config.toml
arch = "inception"
model = "multi-label audio tagger"
dataset = "synthesised sound scenes: up to three everyday sounds over a background"
train_examples = 26041
time_shift_ms = 100
n_mels = 64
hop_length = 320
input = "log_mel"
spec_augment = true
win_length = 512
norm = "batchnorm"
activation = "relu"
depths = [5, 5, 5]
kernel_size = 3
stem = "deep"
widths = [160, 320, 640]
num_labels = 61
init = "xavier_uniform"
optimizer = "soap"
beta2 = 0.999
lr = 0.001
beta1 = 0.95
shampoo_beta = 0.999
eps = 1e-08
precondition_frequency = 25
max_precond_dim = 1024
merge_dims = false
one_sided = true
adamw_lr_other_params = 0.0025
grad_clip = 5.0
steps = 3900
batch_size = 64
epochs = 9.6
lr_schedule = "linear"
final_lr_fraction = 0
warmup_steps = 190
weight_decay = 0.4
adamw_weight_decay_other_params = 0.01
Rows from block 11, named by matrix and row number. Each number is 128 + 32 x the weight over the matrix's rms, rounded and kept within 0 to 255. All counts start at 0. Numbers have three digits each.
# b10: branch 1 pointwise conv (model.blocks.11.b1.0.weight, 160x640x1x1), inputs 368-459
b10.8:135108110134110131046124154134080125113147147181146157199191158078108156084119103129120090146157139179157150106179110153101089154148156103143101104105163158118095149117139128180160111165149113097157134141099162097179175100197189148090148111117131152087143146060182123097081113
b10.9:107089140136136102092142096125095187154091187081165140158157086115098120134154149111137168106106090055171153118105107125138091129168179175133108150124184169143102111169139129089202149138138158182182112111098139120154140171094102109111183114133139110133128151095098121112113154
b10.10:129137119189129086139179133119125059125139062183121131125092075151144139156152057133148065150081090156152164110161079098146146146171125092195093140140138133184168106134116158123168118122151114126156127165101139120168149186139100142110128118112133125111183155120126083130165148
b10.11:113083067162109078130067106083123139136104141131126093185130129124118099058072123200065120119140162101123104108119157092109126162167035118120135077177101148144100160122103072102091143075149117102154113155126082176117211186055117170132198098179087160134086126140107118139128146
b10.12:140133098126100172153111108175143083155101124107181095120161106128142141125192148126139147075095129137205117141089180136086118160072101160161159110145170101124113162100113125095137170113170149089159114139090135181146184135066136143086118165124123205109128138157170147099140100
b10.13:145151083138136101115076113077128071192084077144113177155132147118115149062159109119101139163069153147145098137091080107132130115081089147117141190076164167113096080087107172129075107119165100093056170144100086087130099151188078075065137123110112132144142111100063096149125198
b10.14:178129082115148087123134135150146112158071088097169124139084067077160093082078131124065203134144097113109151084126078115111220096086109126172148136063160145120107104146111134115075131104111136114110133144118127143096093102091110116079095098161187152188112169111131176085133108
b10.15:176131176179128164131147095095145118176124088145120083131107078123086156138130183126193091110059096128146138130115102153146140099144123165156094067110175172128124126085089124155140163082127145066134131119109124164157141102154151086151130165151112107137104109123134134121197146
b10.16:131100113133109112088139138171120197172109184098172196150174145165135139116183140156100097147128102167158190117152096208139125145106099119190100150090113136153149162118123133113157190097097142168218164125145161106139167127148173108106168106139117153167159156121132097163103133
b10.17:134113138131093113182102110117116145174137084164085123142148160117173091119143060125137157155188204097129080076084159163115141172099097121126082088149111161151155123101186117118148122088155195115122115098068133174122157127078103079089155120177151116147152177072118090186151120
b10.18:140142156143090101128149196150096125145118123170093190160102141108115127145145090088101112153114175186129152103135120098140092132184112176146183091108159118129158132136180105094181102091147157065171118094108169095147104160113165085159165146156214088131089138083144156120136110
b10.19:110145127106094114108173171129147089177159123141118174102132080127120119125062154173151130127096077196114156103129136078063136116124079194148156127148116087187129107101154151075193122145110096103139151120123137129144096152101158195155132158115175143114131166121066139113093192
b10.20:107150124133125118120111099123162108127155154125109109120065107124127127120144072115130151118137149141136127142138128170151135088136135158140140071139104159102110115122194164067098141125082177152102124066124191144168112169153106170104146122071156150126117122107116151200159136
b10.21:098093162134146079186150099126104112140161119050114079123146069114085115162124117118180119139112134078177153150178089139083096121097125108144161182096091084070145090190138138094168117063137125104160104110110117148131177134137130135157143099160157169103118144134138130104179102
b10.22:191069065116128100100173091078158178070137130111141082122177083098083187171144133138168139154109063144213154161180152111118123134070140110114086090085129161153155152133113105124149152174088116094123091148139146129153176103113095059108124067118131079096152155135141136145105110
b10.23:094098137167177071157117108119182163094141093116106099126145147100111162115119172096146072160095085173117160089128084139122092101136146105114100114136139165162101105109161150132144127129144130128103140108110145096144137154124057148077102134121117123122136096160094155095144131
b10.24:101183108149071116075083157131097134138143106176141130066162113134093115083101097143084084116126149125133129140124117094120167110158191094089125151089131151106150106084110186115083096183097105114173151169125137116196181170144159116145085074113102150122143144151111112171158136
b10.25:111142133141125208182143147082202142125180132095131115102127115093108115142099083095105119125166173102108131068110172159162180112153128172133168129170107122114165111144168142109148090116124183155145141143109175198089151098099157127145144108190128096115132112107114107062087125
b10.26:091117125148171109048087148143118103082118108164157085096101071109187103159121153130114140131135151131115163099169087128092138114153146163161107176130109087208138132121084094127122070135082156079147118108143095149134211141184149119123148175091089117157141112118088139092120196
b10.27:137190191132112108152174125078144128151094104134077058149091124155098098068116112116130118102114071123167074134131136115167154103129127104102099170105123154079095101153078150118174084137099163146143103090141129120107123115164065097133141122126091111142071134148159153122100146
b10.28:138099130102103137172154100087153108147134133108077123096181112146114153107154146235140095131146098171068162155070085085118135123110133081098152186154144192116075054110118130110102126097146116088154137081142131098151107177133076086128177159090124109134187148164153142179152104
b10.29:175168160133135112070113092078193071099061098109087109117084089147152135151108122143111110148082085110195142129155132084071148152136132096124147152113063131090111101137109175123105105119154152133115116171120147135104077122085130142124134124139127161092130144145129109148118079
b10.30:081138123115074129170112154104133153103182153117069170175182169194086187192107152126130143149162122112181153153147147119164081061159132172165081071161094164113095140124158162113121144153180085092153133120105093082092147101147159128140108065100095130104153146111152154142101163
b10.31:107140139148152177146096080161112132131204114154159102175126121133078074098061182088121133124109102131087127194149140159097128138150076157092134152083131160127109106123158171193155095129126142139182083111147122122116121130116101151109165134070109100151105148139129188091092136
b10.32:134126149137190112102120183143115166136203157104147121087122187135104134116138088178151112139084126122134073138078113124121124148143164145173142083129138075129111142183101072109059122136174198155114144148151122115130074154136151175167161147118170075112159137116117121088160096
b10.33:076129083087110135159153128154124152094067144079195145110101120186158087106151085097140109152130087150142164120118066068125106101074209122104119177122130108134225128111108099175139130088138090076118137155111106094123152181154131118168148140112161145098102145103136165164156130
b10.34:105154186087098103095154126091144131052127161119130128064204089114148122159090169161136083157127188157160137085115088138116143126179167158130153137121194123139140133083064160058134154106151113101123104090163146108152126130132150090103103097190077152172165205155094113106106151
b10.35:111205112083111178089118113167138082115206087177105162122160130162090188102123135111150112129157101160153154163127108142183144138152175117142117141165117166111149157106080210150144130090101120182165102110129164129129133160156116110120070112108145077095055114074167123174101146
b10.36:170142115142153083138140164160104083151190106146121086105131105145092127152106089125191075169136157121114144069129113126175127096152093132145135131143096147085133183098195152103118175104101141144122152108118141128144206117147134122164181132103110119116151130157154084195140113
b10.37:130139110163068115100189129086166157087168164134096130138156177155086139133143091106174139110152096122202160190169145141140112141159148170117187171109149095159162072211145172146134140098121090131138153137095174124136150136161162118074181125085140125092076126140101168136120158
b10.38:143174148140157126148121117148136177175120130152121122182172190138108167126143067126111192079075101107146153103044140154133110122131073123123191087071141172140072096129137129170106169148103088120144129102167143197099168093089082116112184126046144121101158099144123089155149049
b10.39:101128162085178145112109119129212085113087131087071085100118123152156157103127214087171058145140111068127134115101087171133080101096165153127118100197102106144088111140083082109116117113146117110150135117202135153130147175159084137165127147161091127210124117090112108128108148
b10.40:091122060101181142178090167114140093156138124062083134175174092113125115172143110115126159107115148125079152162107152162071156145085145145134123092171081181130080122094195094112127100147172179086097087123124119106135158154148109112119104130088105111179129116085095089159173093
b10.41:114101102151088174112151117130161129155166119132122063138103109120135133091189127125175149153143104146062143130180112115124158137107093118127114125099117110093180096080152083156127151099065101145219112146115141116162128125151163141124109149088123114099139136086136132085098123
b10.42:150137109111191088138146141092118176102168113089107087141141067129155060086119104113094206151111107126080126085113153137168063145093149136194151177098125172222162092167178091133128140148153195064090111140081206094107116152147121092131157107108208127126111116181084218181133084
b10.43:093090161145198160117119190166085147201124149138158082084201156122132122120194142193082123155118101067178092145100120093159089180163111136089196090138191139144101129170117180108168121137140129067086157160091097094189125174059128048120070177123094177138105187084130159105118098
b10.44:104114086128106113108098121131131152108092144151108142124108126144135093170126134112146144088192086103112156098137126142118100162055144137184115092150147135114132176151138061136131144181147105131096165099133087114141111089105120143128099107101133105149122116136078104151109144
b10.45:096113113129147117106129210103106134152146124152119119142158077126093092190090132110137182169143076135164119152138096127132173177111125132166111161124101091168154130111181113098110098127153163154119098100070152134079127108069065177116176108120166083130155150139148133116151097
b10.46:150129124112136095123110132154135127140119148102099110151187121144132096096117118168098112117130185178115184181145095111072115124191151104149189161111076118162105123141180115092070159148111159082128126098107142187121188113131158137111221140097135172203095107133083101189112161
b10.47:087102088124092109094089145208121121142131125117188162168161133091129144121160095169123050172125131176096117070177078092187115122173099101178131102129145161115165171130155154124180128161091127124106167089119114108135100122117122147111093106122140140102137144107082154145135172
b10.48:103074102125043094197155118120116078160152100154102148124125141078092092118140120099147164114142145191113133137111138166134110120112172181144186105079098084100082136134136134109129109140135168106109143162137184102114061128090151060151165146129128150146122097156076123136192107
b10.49:103179115119113107092128072109080207107121119115093113154133114159101104055086113055060125094155175118151143121146151121092129158113122108108147112136166176105144109138159183141094151130086166162178142149077153186121176145089098140145181115111158051157123139141170111184133138
b10.50:089133102151080170089102113147168131131067123084162117113115141176128126107184109125140108173121158090118154072165186144124189115109144094115108143131104145199165121110149144119181118124162191100121137115113140161119121144140145100088129133149149177130148131146103117094142119
b10.51:149141119108183075164140141118128124092157127140141147156116122143096178161115153115111179143132070090099151070127130145170097115110107166134116092124107180174149135106196137108133181148128162174122114109110100149123150132095155144098108113162074101098102048153095114088127097
b10.52:121113125080125105103165165101121166133157139118167154108180119081104132118143151155131145193135121153111155108151123154115154109102128137090100109102066105130147117128167149126118105141097188150128146155110135120128159138135087099127157079176148118160171131146150106124071130
b10.53:076173145129117126160133108115122082161142149158132163110086116086133095131075165165189092190155111117148154130092126156161115083112194066072117128167160160134156146095169132092146168129107145140164109123083197112118155157159106125141146134128172201121123190126118140172152095
b10.54:088163093122090156126148160124172187138113143111177157125192110163090140196180100113041157137126175103140081157082132129123141088143053119115154114112120122089088131129169117117109154156106101147149087122120105155124172083073142140085146130111102080113084094160132069159091159
b10.55:192146077158168128182157092078109118085183119066101091107074128220103146101156142105078110088119158112159142110116101065076084121114103057124115096147099151163118154107086177160149151144137109029120116125151112082152125182089188091179099131100179084074148166162088129212108196
b10.56:061106094087120097151089141071114132140139150158175107082117108158135202043131157160194102139109110143146154198129151096124111143063160159097072110161103104084107096075143103188191099149136078117097108096115141115180080093122156116135132092126118184134161165116156094177135151
b10.57:115107122137124140127142172070085159116089105068114109090106167122094204158038243120165113128109087163060091070054164122100152122112115209176121028179136156187054113157121101141093139113149198096116082105102140199066153118109133129095159152129178136179150086100143093082136156
b10.58:164083115143101085102123149155083170124151095122105186097152141148113114119148164172096131114056153166131175139144147119112139147080121128109159097118142183142144141151130129096149141123156108131132161193132112151160208154131203108193163176105117128147102076109137164107163112
b10.59:162103166197106103134123138160084121140120124087128157072133086173172173136112161136180158145094146155077129164130082180208100169070102072131158097088127155123167123143127134125075207209139092181121146087137167156144090201165117145105150092162088166144107147102134099190182098
b10.60:179098161120119107136071159095100115106075115083096087104153209135100181162158138162170099098114127131172113142045080189143155124101165138107160067085147143102138100112129148154099112058144159117183084067176107091135108139149156148096158081153153149122137159122126099216136126
b10.61:098085138162156158166104168156081147171097178165100152170159152127120113135146183214090115121119160129126105155145161109115122126142105149081130087127207119076118082104127137138122107142110175054121111158079178093159158134090113157161093126110111122184121123128148121170100169
b10.62:095125096143105116167107081174183153139154112136157075119083121152051138096144146139141156161077099125146154112098164138131102083120153099136127160072139155121143158143103145213120125094141103180187124144136105176174160126138134168081158110060197102115100186143118131099138181
b10.63:197153060082179079129102100097095118093100130122093132126095163154154068102078114151133155159139064108113157197109127126194157149128182109116170093085132177096135183153176149103118162114132218090113104139141116101117168060099178054088130119175187095185114116174178106096104111
b10.64:107100131115123146089125131139141154142112124173134179108162107125137163072155119167072083082142140147163113180119174155137093100124148126127121094142076155162111069137123170197123086160117152074069127148105134100169117169097195115112149149120097127155161114157166096157148109
b10.65:100179138143062120114110136174109096184139054121145152138074102179126150117130142093116185150123088094086068139116080086138072150096191156121074144102105142106118162120090093130094102199090115169097147179183139104087109116133084178131126111113119073136173118113148128078150096
b10.66:088126150153122203091089096149110096091119115117071064080170168134147110152090182096143146115131078140109111150168126115084135131113104111170124112129093091101084112138129130167094173150156143065177068187067110174151149161085165147090083089124126146135134141067119141195118090
b10.67:148140119165079167165109137149108109150172162165170108119114112112122154138162138096138088132140094131097154133095180171093165184138093145164112156092076122114155149155141145123160184180136126154115063127091145155103176111095097110129173109105155095163089120134160144173128076
b10.68:115132127130167095141153137145083069096169099092140110136134145128177130109170126151134129129093097124119179090178103127123108158163147082191083115145088175203130153121111135086160165141072113126123170103127179168174182219092119118150143169113134155171186083132072146186130159
b10.69:096113100137149140172085167141191129179135146154065098192146107141165140169088117087184098116068129169132106155087104120111136160122129087108130094135125110135109101108084118150164082156114128081136104166105132150150183134093197103127180138109157185133110177082091185146128109
b10.70:146135086147214132179096176140087187071166173134094092085142164167122117192121181097137084099195139077185137123091091121114173112104087159100102134166135152169083112127131177154118131091102115134156107165146168133100146147102084144146155187093139081163150157109157162091163150
b10.71:146129129123109110168130110138078122118144094116126126118072124160109134154179195105136188126114092127146162102122116133154139111134173075074133158098131145130141163082123089072122175101107138148107093151152116195088154148102083074153089165170127146124099147183157075130101082
b10.72:126118138086144101113104085090191121090082164060165108136091182093135061124137149164134180181088118124142125163141144151135111091155124109062151142149128092145178147119125093167196170098129167096158121149114121108112092096187113085135094096127088192140161101109193059123110141
b10.73:094070108166148117120147116121142071113111105143096160123074162121133143084128162219183100128127125128092107088125094128091176078132123103111107161137108165101165120152130128146165156099106104154143098116065086142083138123114107123090154130097117163061129124108121095111148102
b10.74:090127105129082135083125145097151151145109115123141162116108128132132100141123116169130142171146106158100118100161123126126188093125176123133110141142122151157129132100151148124183136146138173150176111151132122126127084154080169093091149149171139134170170118141171161147118163
b10.75:103069070077118150146122119177122140124138109170138133105115089167103114163108100082177118122075134117136176122125095075163116126143122134101128108076108138118124094112148163097193150127121178132132082101122127180096148174111116120134147136107112090152169159122116109174172125
b10.76:097151145154123149130107159143172161195118154095174133084190131127144086175182155124095143148092080134117087169146113112060120175157119168195091138104144144155074184106158212089104117156085124092077105146135146103086141080127141145183133137144128112139170143096089053113152093
b10.77:083060094106139135167119172131077202094097147077074109103083129099107127135155095159114139170136108133113131090083136101145115134121157172142136076130132163125106105079094155135134140156192177140198116088119153136125170192152141124099165082124125147150125165039108074139087154
b10.78:202087166121100148110085173086165146102140107128184140086171073175110060151080151155100141122130114117141087169135175136114126103149123165113127105128136095172130169180068165161143105118112132101126120109140088098139090094086143118127106118139152159165128119116095104097080124
b10.79:099099136113177158123184165110168131150093068194124152150085135140134173112183091098165135170105133197130158135171146198162147126091131081114144124114144104135170101133085179170103087080097124155123158108164147115087108130196136143117081164122114101070133184194068167053097133
b10.80:156054080140124160080124115136121117082141120150113109142150159166127105141108143127085081118093131184169113119165090153203079147120113119167159077178065106096149156149139067189122117132133151147154118120130151170133154125168131142160160115142165136130088118120154079072099088
b10.81:172137098089103096147127092149086159109157129133071163079123098139128179086080183149119110123140161096172138079114078100063175089140126101156078143104097167114093180118167135183146121142126142150080115150153117193096130165102087096083153115116146134171115165152102122162175082
b10.82:098117184177120166094112118170145115098108113113148106142222143081175125130145141114135066110143123161130128166137128092103111198224103173117147161066164200135084104070097160084136153093079119149142117096167174156107125175188054106110171142133112137159115093158122068114114103
b10.83:155189117139192149134151118162164109095109105146133118102167132119121100141103096076102117115158136064181070166124184158131142139125119112117088101151141159146148090162112157160086134103165209075113104196126136135173149130083146159111159141131177098133119122072163102143112100
b10.84:086144124149072144170147108127116168180157152128161145117131167118141072092186122140136160089118084205157131168128148164125143099107155162109125142162102173132093083086085112158154089110129199116164157111118114100159081083101152095097146123198175133081097165115090131136121126
b10.85:173127112147166157153139085092136132112104090132115091155193146124134114108185109135121077083106128198172181123190108191202078123151131172071136163150124148176187149135166127125107158105104115122108200110199150078123150161104106122154132120149096111160167100107163177131129128
b10.86:129102112066112116125124150121157095148094077115152118110102161081147139110144098173188127152075186155110114133163056109107101091187112130115094123100133118172187077117143132130120169094107172080193127139159173147173163110201049094152180141140098102160189097154086157151112165
b10.87:122120187094125146111091080114146138142161148119121169130122153084104120084125203070109108058126121075088094103068090122129135163152102122153122102132129129158155102174148112141137170153179098143146148121080128146110156144118129061106147146079093173170183072126143154178182131
b10.88:149157146065108102062113076116153051155114113148104090120212148073106113083103163141114134138147141185153121122135092107145142118170109138116179122085169131083082146172139191143169127096158146087174124136142174053161133153100113148112143144113133140128057124073142107214084145
b10.89:136169078150123106157149116187118090160104169103139111172144148129175074106145073144128150084067116123068170140072071100135118143148116105117187154110174132096096157092096139139109097166068108078146077082077157119088219074111065137091183074126089132141159095158149130146168159
b10.90:139179098080131139144178126134148095133098166127076106053110127110166184125116074120120152104102181121189105098143113109149139115162114200167143167118105117122145095148170084146132110146107149186172147151084141114145113110111150182064150151105143119085109187138162086070135144
b10.91:095141138064144148130164154115112141106064162137125111130172149128160129161205148155141164124110143109107142067092206081097180166126052101143119152129150152106072102181139140210163074087120186136139116147138129154136107141104115107085116122081255100141114134160137206175151116
b10.92:140146115161064101148193099101095149075168088149118034088160144134165163085145187160133166116144127153131091138123123123123130123119136184102082130114060097133086194112183184133138130132171122123091079093178065156093129083142153103085119097144172058109141173168138101155059184
b10.93:105158070129138117062089165072113121110083166089160119131127108088106157135074156098205167155118129092140147170102083127158177115143176124151160153148107091069155102137129059186153104165120127155120217136087212138123157097175084152056145090115112126184145140117112093099104065
b10.94:101100100132130173153094097097123115187070109175147189172176183158160179122152179193139092154129126164138155129164161111163133073166139166122146091135096149156175158079108109126188141128111135114127133134155180129140132114126145124146116155164144145157117162151126204188096148
b10.95:084182102136140070120084112126127203090106100114081118122131061105109106153137126147173186095130118164127146132142097147193126128116163084150121093105121078139136214101192100143172142098101150176088139078071121153156122165103086098130123104136130098134082132184158135166145193
b10.96:171075133066125110134082122157078078124184133134091108117081135090088158073102149120167164121130166166080142170081122096128119192170131120127106169102163148097081110078148165102148155107128130084112127153100167126146154166184105102189200141166148155197163128132099082194110109
b10.97:196106147151146100138135129076141127146128141151106147118124165105109177146104053156101097131074180115157174079168144109131129110160062133156157128181150144160117130153164185153111111183102177114109144185122159070169096155136159141144142189080156107130139097097124164113210136
b10.98:137160118200066108127154121090129096164135125099149135147174091122107073166140130136076127075153067153121120151106165148111123111105141202133054093172094084175168162074151122150203107115116121090145090109145177101109077142160113075092088074084103151148152182114123167144054071
b10.99:103159122172152126176112152151093090090120167100128143079191099119115115115090149132146107182147113094167197120118165121115124162141118170151178062177171164075096153089156137121117137099125079166150134113118110146152158102116167089108196146075075145149166183136143100194166084
b10.100:147154099157103114081120117128135089158139159109184106137108160096162109144158157155151151114150149154150144069117116055083124119092134182151107109209114168137117106129134113141140115134146192151086139079053144119125183129136159148056146122117126098153120135087162101162118145
b10.101:158112170132178207060137083113154163096148133154103096146158136125081195114155160101107161067114117093134164112098199139118100160195159145149148149169140133085151162142127158162150128084153157141115124099162146144109138138110147096090176165086175077153135126072173138175151182
b10.102:105108161186129105168128189193156203098126129064179095097155151187110122118201166093113147170144148034162072159101093134099082086125109189121177134118164123108158094100163120155171145109095117080170176148173163147123155101082108091155157179128127099094091084135110119144168116
b10.103:150156169122150161161151194120164138110130152105111168087130137128126136151145122155091156211163136133157125134137166153128092130181096105151147123149157134137147170138165126133095153186154123154190146087095131156117145088117148093134159132119140075116146167160168091147135078
b10.104:139119080105112073067136126099080130118102151073112088087178126104138158142125112174125124116146107113131097102135108109117121156135116138115138111126171122077083182116054121098116094174145120236114192100122150107131164106132192175149107109139134100082113147162162163116187119
b10.105:171088115126115158184157072077136053116085106194129120185111100103141112098157116082078120101096126144174108121078141116122124101147126187110170169116184124138067119145124165152074122097110161101099165080071146175119103121136112162137242094081150122156120073102135070135142158
b10.106:158144154112129134125117074054078146079150158119176172127137129105139133118126170125107097111147152149129134133130178129155181117137132099132117105116135093093220115128139158156134128176095129111171127143103081101172108148091103138085114180131139162073129115094139124100140110
b10.107:112106129138086071111185167086144155100158216124110127160172052148111140127175194189157092120123128115158152122169110161128072093151163121072176134140141148106115170151094108082122158138137087126122114144069122089138154133131124062166039132112081157072088156123098127110155084
b10.108:176124148116134123178072145129148168084104115134095159122114170143094108178115151098148105138126139144087128134135144147145173120147103081155114094133127189104151127121088144106110095125145135106180111093141113131131117173104089124123207144146192174156087161135108087140126075
b10.109:160117159117133104183055153177115137121060118135104108162116169077108150162150228178057106130116148155137091119172088075118124141120179149167059087134161128167107122119183157128141124116138127164168138157093112112110172154160104132133157149147114093154130149157119066137124134
b10.110:093092127127116145193130112204127101188157173142157110156193130112120067136101124162135119171166130174147175140122069084152147088135174079104125138173139072145115119097126118152155103148078154087144109130109169126115142139078083078144149166146137138155124161160124154134148127
b10.111:139175146112140119132213121086101095090115145170023151129142127218060088151156168105040120121200152165114108126169121118123141117093127104092136090093106138187116138126161178108113181153112109115124116127087104127120085090090168136128157111156124115180172060160137132138089166
b10.112:133164240132126158128094098088103128083138106174167094131158077096145148089093107179151114128110137186063104205203108155072130125136133169163107099095144112198100123037135126080091143109098176138114090070182194174175190124118062123174128143122117099159110102195098128086100126
b10.113:124132107119134110119091178107166131140139188121107166114094153121144121164092098144121166117108097131114149166103120083162185153105116122136152113146112091120149096092126172139130128169135166154125095113134137137118100104101207154099049092065151144116116154112094123145117141
b10.114:154105087132148106158164144112145169162145162120174101159148110048130110170182117084149152112101109126161109142194114124150130116188107111139069154180125124159130151134119164143137111107155145122142114185130103138126110162098122133139154181169106119111119116144124110145116132
b10.115:106087179136130113115124080122112136053065135148129160115062139099149084122099174175081090159123141115092117132164157108086172110155097118106113181128086115206143055161120094195151118091132155096123118170089151182137140122143100105144118154182121187205130147106106171101130081
b10.116:136107154139151116156127156184168187132100127114145165161218150095139088148077150135104103081143069156150143153098107106148108106141170125145095125082093110159094181121116182068113158127127103144143122157126142111131124175106127143123081184111146193172143158118122146148116105
b10.117:075093104096167153130150066096165090137126095110141076204174165055154149158137121100114100064171171124100153142089160130205067169141081140109119098093089160103107181148156133114128083129138118174125122178147160136129148137143144126104120164162184143140102103126176152123138159
b10.118:191159125062089137135098116126154196135158081197087159167211151148108144154090148136131068073095162109138113119132119172155128114151097203150126115178145103112048091106156151175158111140086163095104108193113109104178132145118161109114138089130154135059189084175109137119135134
b10.119:069096154147139095076147105145100111102157186158138152252173046165110092112062116106059160052108188162156164116136160102176169130085128086114139140111111119115105142153142190191125137174093142127120152085087150111205178150079155119122173130177119099137136084207113149156169192
b10.120:119170121082133078144150101176125130106115100118114139178170192111076189169119101129175075138117120105125106098167112155100122153174152147136175145094176182109139129128080152077146143124106105174168177083102132178138133179156187105088119140151136148133049119144165164151184086
b10.121:100139100099168114096138124108156082113127129110088071145157143099076093081114102150128139083167192148168055159094161094107153149102122061143115178085111115091107150106104115077178093120161112123076155112080079132077158147151124110102151087192144194180066077109099120095093179
b10.122:076091082100092084130129110081096143106123100118091138120144077137151170149061110145082161067126066078153156124153059071119123081157190105135119164133137113162151188104109128160131174092155088119165162083092120107096153137175080101115104135114096162154160142124205109161172124
b10.123:118141127116162176200169097105132169113171110179153102159173071107156132120123128079157151143144180206114153123114169089150169165168123085093173110119146103103116150159143171153144144083169113097072081105123089173131112210106129089130151146146197125084069140150134177155139138
b10.124:132131148130093146214152130123104143102160089102088115130157198141099218101095118152160116060103092172110144129121091124167183107148107123150134094090145107162114099127118164146146148205099151169098125147164085182074156167167166158125160122140080075102158116095141080123172133
b10.125:166109094096108085147139155133102137109131150141075086180143123140162096217134084074072193168125146127146153169092179110121078162176085141157147087092179092101110129131175134170115117113139088131170163177138086164167127073123090178136135116130099112152107100142181138085156185
b10.126:103132123148116081087108124160117152096137152084155090120099150122183081118162199183146110168104082144134180140095119148144110149099111088194172237145114102157194137110121122127113110157081125153096139107109072063081146138137111156137156083123201175136168140140147136097147091
b10.127:161122203179076171116080090165139112130194118147149123155181150186133131135120146173157069143145198164128112137159124126181137184131095169115175096132133158137128102128124142125159094131146160136170130152154107138146176112126151129140163161112066146080096139123121136142128164
b10.128:104078126169102130139096145171091118149106139118113100147081164144088118117085148070121132116126098047154131130090131118135117182148080103182110142080131127157111098084116156148173161171136061115141148089086057170101166159177135154102182093163151137175125080150101108186101068
b10.129:108153161147134085133171092160078150133164106157085110128162179143147158099098138128048116109086131165105167160127082070168108190095128072180144184154138121144102122121116142099119144115105164086128133086119111173100165131173171117109166088130115121105146155156088149105152134
b10.130:140081133155146131109123115101084164063078124088065122152189107136152100096136165133149123153160166153109163134146135076131162084116183150147123097150120102179114095059153169143150168131121118060151080126096086137146148135152091073161070129159141089166149145102112145142158080
b10.131:083099090096119131162151205147115156179139173104083082105138192150084209160178071142096152091118107146181122133098163103156134135187176119099124180110134091133089097168141135195175129176152131117145135114135128098142107154192095102120209139100078153136139127152159107160107155
b10.132:081137158061119103165161086103111162059119153062059105091160085112160111121106181159129131110215159073092172124172082143117114069136157071075077140158144090169120140166124156146200185146144112116154141142089062109100157109108116141085142164169137095149121115156098113117180115
b10.133:131149176162132211173133162144144055138117089141087148103075126104096102121130155110175140182152124150105089147092172176088153027118143155135151148164083116111167121139165117180103082159118204103146153190167185126126113095085154158092163210084196079096108087155162140083161141
b10.134:136144086118168092150129164149129144117111115142130159119075109174131121088040151124123116135166136093058107167063131064136150135106117107080139126089175171122073121133121121123178105152174133161175116136138122059153186160148124185151130141092086183097078185091127137161169108
b10.135:137141113140148150073137074121139132157101184152074178139115078140154158078098085146165094106051174134127117119142180140087197141087084110094164150145126096150100134081099156116139151157076129158130149109124144185102142135131099144173140130077119154087114144165093155082148163
b10.136:085081130049171147084110134166140142108119127144063148104137144138145159070097062132169118201091142121117155169097118148176107136079142116126134076152150129180146151095161140120098150114088124129170109088144153113074114098100144158108091145122148121093177095116137202128102149
b10.137:086065121111161114145123136172152127157110138135171191135128085118112147081198161179187145181118160117160211156089151165191141107096134132130125140079090135093110198110110161147234164116121170130172094123152145166143108168121099097117088150127122171079062148157157119136199096
b10.138:155148124125063137132101098144111091093111097185123126159167103120185190137156245084141131080115150133110142115117106115077192122170128137142144110135081115154104083124149087139136063118147093147123116085109096097159114158121136107118147125123076165197054078156123090162143108
b10.139:158113111121180109174126145171098137167097108124127125177086102171190166170105166102124125064137106127150083124114161114157117149108175097099117164106060155117119130098123099109071141116106083165102108115103094114087114102064084144108120171134128101165134166152084130140173089
b10.140:093164130146145161168128124087145163170075179132139102125141155084147121092108106148093126154096081108125185155140160080097126164152119191139083095076111117105084164114166127125129158182170198123136161111110197112101122195108140159074153116087174147147159145094106174165144107
b10.141:120117083053123124098097084161170132154120175147111161183096114152126118110126074124087149141100132120106173132163177073161105167086112156168133124109144155147161164144082100105115170119143078125112116166177088134149114124160111182133123108110119125138114136084120109131132221
b10.142:125106140118131153110190132094119157118183101110112169098117125157146117053102149119096173128164131086124176085148110166168138117179132154164179111211080174153126107127175143151123104165094128204091124119120168109113091205147194151067122153091118128147132071100110149146155063
b10.143:180103166123148110156105092110090139102163164144070158164161121135067121105090134151091122159113122142098176154144102156118083134159104101093131111073125153154180118138077192119205109161111073089161130160085125106175192122072131102119093151175131133100089148128116104136138165
b10.144:084166063089151127151104126161122083106133092122122139110095093116141135143184160109121101089111138097126177108114132117169138175148165136127102111109121102157125091098103125206171123168137141162102138124122111181146110141113161090097152113137234103177139145107166155125112143
b10.145:158165179119120123139138109122167103144111118090106082156130168157060088114087197117086086093119128162083110118126118085116148144087105140135142130118155146148153134134072146132156154113117106080188111153155178123120134084115128138206119149109119115138137124106178114130144187
b10.146:090077078144127122137117169167107151173092199138084180098147122127090158128112116119139158145114178133165111142079091085201164114136141127132094121138156176099125071144093181100121170178109081208166144064126153150086103133162065104187141077109136151154148136156143110143142087